A small image FSQ autoencoder, trained from scratch.
Training: adamw at rate 0.0034, 40000 steps, batches of 64.
Rows from block 12 of the encoder of a small image FSQ autoencoder, named by matrix and row number. Rows with one number belong to one channel. Each number is 500 + 40 x the weight over its row's rms, rounded and kept within 0 to 999. All counts start at 0. Numbers have three digits each.
After each channel's rows are labels from the 100 images, of 14976, where the channel reaches its highest value: "responds to" is what is common among them; "lies over" is the class under the peak. Only what is clearly more common there than usual is listed. The data: rendered made-up planets. In brackets: how many of the 100, against the usual share in percent.
# convs0: expand pointwise conv (encoder.blocks.12.convs.0.weight, 256x64x1x1), inputs 0-63
# convs1: depthwise 3x3 conv (encoder.blocks.12.convs.1.weight, 256x1x3x3), a 3x3 kernel
# convs2: project pointwise conv (encoder.blocks.12.convs.2.weight, 64x256x1x1, transposed), outputs 0-63

convs0.227:507513555496566545508511541524488528445536526455439472459480504395455518536472497483468547483537471376588503520532484512499498511488522513469508535477497543468415554552521479523462436445513504
convs1.227:473463513489455525513559424
convs2.227:520571498503505553483532538513478486531560546468497503520487605520420551553544506558480610509503486426489536514504496442523504549503617498512517539505495520452448499540479498517525528464533500
responds to: half lit (52 vs 24.8); kind: cracked ice world (33 vs 14.1)
lies over: planet (54 vs 23.6)

convs0.93:481601527478632478515524507493580493486449497505543499490511519456469527489464492510527476553493508409582491482492532545471565497550616472492496497473516494496492465519508525470491479564525471
convs1.93:468545533476514539470579529
convs2.93:546502466426489561496552543505479517478531500461478425528434506470495509597437540579459487484516490496523495572486487509458536482447491533586536481502506542435485569578500465519511452482509455
responds to: half lit (54 vs 24.8); ocean world (38 vs 14.4)
lies over: planet (93 vs 23.6)

convs0.87:494483473412472500496438458492529569494570456500488474500489493525521476425465598465464443493496422506520451439488503615497507479474441516521549509495491499576496527488580495522503544501478501
convs1.87:523520514514388507515505510
convs2.87:511468515544474496483526580518528458494478528506397463519507551482525513552514376512501599524487592465492528509510493385517493535510511486523464499520527508438517480504545495466555482479531513
responds to: banded gas giant (34 vs 14.4)
lies over: planet (71 vs 23.6)

convs0.228:464511483484531501527502490497472494501276444496466533475464520493511452506501564500527531503508467498523488503521500540492503490492500512396511473484497504518613516482485501513492484464488508
convs1.228:512543499511535593507544520
convs2.228:539575488500446478444421493515467444582579497462518529545490497459490537451472487503490424529465490480495577580514468500526501537426472513576548502537489521487433465494497479449479537489482543
responds to: ocean world (83 vs 14.4); full (62 vs 25.3)
lies over: planet (83 vs 23.6)

convs0.111:499458551526607528471487489538557481493506472473543493557470523472607560550504519552503418488513491517485518559587485513467468527529552498443463478533525533499450512488435513542549489452498543
convs1.111:526472487512505471480607502
convs2.111:564540502469452537444472551590462459567511535421420502526487489511514526450468468537440516498517485460545570503520426500514511556488452573505520503566483543482505533478490450454444519501465511
responds to: ocean world (44 vs 14.4)
lies over: planet (83 vs 23.6)

convs0.2:476460449534502522485406489535507531448567493487438446486501507467494516462536515483488512470540494443507493487488475501538484525436444519528463514542528503578535492484669479514510521463435532
convs1.2:498535539542429527486440480
convs2.2:565542482491548541483504538550449464524540533446379498527478534483491570554476495571451507499497514436497530588489467483497509534453550523541532542514484538433412534535527480510512505473521509
responds to: cloud-covered world (37 vs 14.5)
lies over: planet (62 vs 23.6)

convs0.187:483539529528463505470501493506422498537610487476480540435502471495563546478536504507463556463528513549457594473437468462543426549507424515552474512584524509495491472485527485507492541521451514
convs1.187:497500497493619498499491491
convs2.187:555449509527481503560473542482492438526419507513505466589539525496501498514463439477505495546440489419545539505544507459484615465572526504489529524471498496462562488468491480424526492450478462
responds to: gibbous (57 vs 25.4)
lies over: planet (72 vs 23.6)

convs0.255:409451530543573520478451470521563498518463448488552463551459569516514470518515540486510489485514465499495542534523492488515454494519446510401412394517540514518449482537464501522521506474452539
convs1.255:429468504467499537515570473
convs2.255:517520481489448536436409554570498457514510498454455516528493461519563495449470459446444516503521487452467541504515422515527478560520501567487482468578524552533468506452535441435468522537447522
responds to: ocean world (42 vs 14.4)
lies over: planet (90 vs 23.6)

convs0.66:533507501502418532464555490542459454460543532458569563475492461523559441491524509543465519416538531561526533456553452506477436533480530548489478428508544539510503478495575483487495516557438492
convs1.66:499498491487616488506479489
convs2.66:578481536507536485501485506502515425534530494508464468547536462547493507473428452521496479592444497502567545498534495520455607491471537488527555470481458518486462480492519478397458531437513445
responds to: cracked ice world (67 vs 14.1)
lies over: planet (62 vs 23.6)

convs0.145:493475531481494440515514520474584470489427473570493517516518502533485482457494455471552527583451509575514485459521533485492566497511631493477497490499492437474511446467522510477566552576536489
convs1.145:493490503504617495502480499
convs2.145:447485482504474569450479528556430533499475463447484490435449481490554530519560457458490518442552544442458541550477469448581433556503454522520423511534568532516493495474517487508483488459467516
responds to: rings (90 vs 33.7)
lies over: planet (55 vs 23.6)

convs0.125:434474453519542511503510484515533553497491531484459499474489534382450569488508479537498572500499520333457513482459502510509488506445479477471489539500485505481511498545565516560512494468508564
convs1.125:541464581534441489494508500
convs2.125:498494483416467511488483490464504557507505480538586518489448589530473447447454557472493540514494385563512480554517489563508553494550534538503537451500466505544508543514524473495499502566571509
responds to: polar caps (65 vs 26.6); lava world (44 vs 14.7)
lies over: planet (72 vs 23.6)

convs0.230:454630537478596489493553510495527566478513507491512537439457507378484499538496494530510495512495515426506477555494503508501486508493422482498481506505492509459534503602506513544492456556523528
convs1.230:524517503502415520534569510
convs2.230:518586504475562517458550512550508518489545513484457461498451484432468507579531459590493535511509532498524498606472465484458545550464505510556488462528509515440421516570442489496495461501502532
responds to: ocean world (85 vs 14.4); full (61 vs 25.3)
lies over: planet (80 vs 23.6)

convs0.220:493449524481484476531511488460610545567549545512507447556474501502482537488468455518492407536461506413531432472526548510519563449491549440492517496464449487494400508530515543489518495498521490
convs1.220:525513514548421512441480528
convs2.220:482567514507493480403500467560560509507532523502491530489505555505478517433533487542501554509517516410490504506538445522500407575419551490551494510545505523503507493493498511545477555536494610
responds to: rings (85 vs 33.7); half lit (56 vs 24.8)
lies over: planet (73 vs 23.6)

convs0.197:463566500507479494483526471494581535483588532513556477495483434495549562508538500557486506496499534339484475466524511490500467529538494451515514513509460501486476512522511546538511543599490555
convs1.197:516492518486445562547567505
convs2.197:517493496453510513515509530482548455471514453471538394505450468518504476579449469495483525433518547478588520541486510486477556456515503533504455422534549534493518533543548457430498413533485447
responds to: rings (89 vs 33.7); desert world (32 vs 13.8)
lies over: planet (79 vs 23.6)

convs0.192:533534496460573528490528533524481505411549492486557519475430539486544442570472534528479572473518465474564449564520490524447462515504574515561488458478511537502484533581433492529509445496521502
convs1.192:491476454498546538468548432
convs2.192:519494466447460537496528541529471517484497556434387529476432597464433505575489474580459515484493485492450481521484464499484479525455520532560509491496474524430514541553525468548482476526521560
responds to: ocean world (74 vs 14.4)
lies over: planet (66 vs 23.6)

convs0.212:446575478500549461473534405485618541558584507524475511488472487490456510478520428504517477520480564442466430504477525478492509506454452459536483487529487478473465438553502545468506480549531510
convs1.212:550482481518409514517458481
convs2.212:516550478461455525505525494512489477488518565517557439509469445435381506504474528573454483479448457463512531485564473554460500493493488532487567475528433526427492579568493485504500542499524538
responds to: rings (99 vs 33.7)
lies over: planet (59 vs 23.6)

convs0.76:460539622526594523492506461514480508509480413474519551377511412420511521492490508513532537491533542442542546519488484513470466522492527496460463490494540541525460502539490497510491471457498513
convs1.76:499511508474492525517612505
convs2.76:570478527480474538499525536541422447490515592453454447536474529502463494504451484594461485477476491500561533495547462512443551510514499531542542462499470554437467569580515477474453481458499494
responds to: polar caps (85 vs 26.6); full (59 vs 25.3); kind: desert world (31 vs 13.8)
lies over: planet (98 vs 23.6)

convs0.40:448555530568547511514520433499497485515506363480448554455494493403494534501513507527542547505516553639536538518451497508486469503497471479520492482498514521549463483527551495494489500481472509
convs1.40:499448492518568511484578483
convs2.40:575514458469435534502515562530423463520482571471502464562489550434452465504450495541468469502461453447536525479535473518449568504496512540519562471520478532478477554547418470460434502471491501
responds to: banded gas giant (34 vs 14.4)
lies over: planet (77 vs 23.6)

convs0.15:523516474488446492500533504497580547575532602511476511564477634569483468486499431464485525501484484565462466503521504442533530502490469488499527499495484472466495496505431499466508519604502496
convs1.15:508487494501616479506515500
convs2.15:487493493483534571519545587509500506486380482467478497445460534421461518520505494460491536492507523389477542570453502436546484483494546533513492524530544513455578538557478466504523484513494510
responds to: ocean world (68 vs 14.4); full (57 vs 25.3)
lies over: planet (77 vs 23.6)

convs0.130:518425534503478498483430497511578507504503455495517491543491524552568535490456467461513480492492481545464521606539500493498502503616413514419468495539520511515560508436536505515556459540500524
convs1.130:518494510418529519495423514
convs2.130:452516562567508482481481509515512476509427534520404563498544545476434536492548503510545566551487508488459569528523487445540480539549564476479509555538521475450517459480433532545560517520499552
responds to: ocean world (41 vs 14.4)
lies over: planet (59 vs 23.6)

convs0.1:450547506553589518488527492511598501509452458465529495518483556491394551444511509512483461482525490501514497467457499492505489497452562490552509472499504536476390486566399489493477497448491518
convs1.1:491607483485473495477494467
convs2.1:542473531462486491540494477448538498504497499539582454524498572539463475449417552474495469500457412544531489470556535573471565448546510524486583460475462502538534549526539482482533529548524489
responds to: ocean world (71 vs 14.4); full (61 vs 25.3)
lies over: planet (51 vs 23.6)

convs0.149:471540455487511521472483522538647561550500532469389490548500473458496518456498479427452429482530514482480510440452462455541515515507497520515508543533527503491461499496529456469476500585483510
convs1.149:483475510456541454429548516
convs2.149:572427498459487525560532583476496423445510501467523451518505548507479482586397516504498466485488486512526496520493522503443568449480481504540577465479497517472508541541534495477485413479500436
responds to: cracked ice world (47 vs 14.1)
lies over: planet (92 vs 23.6)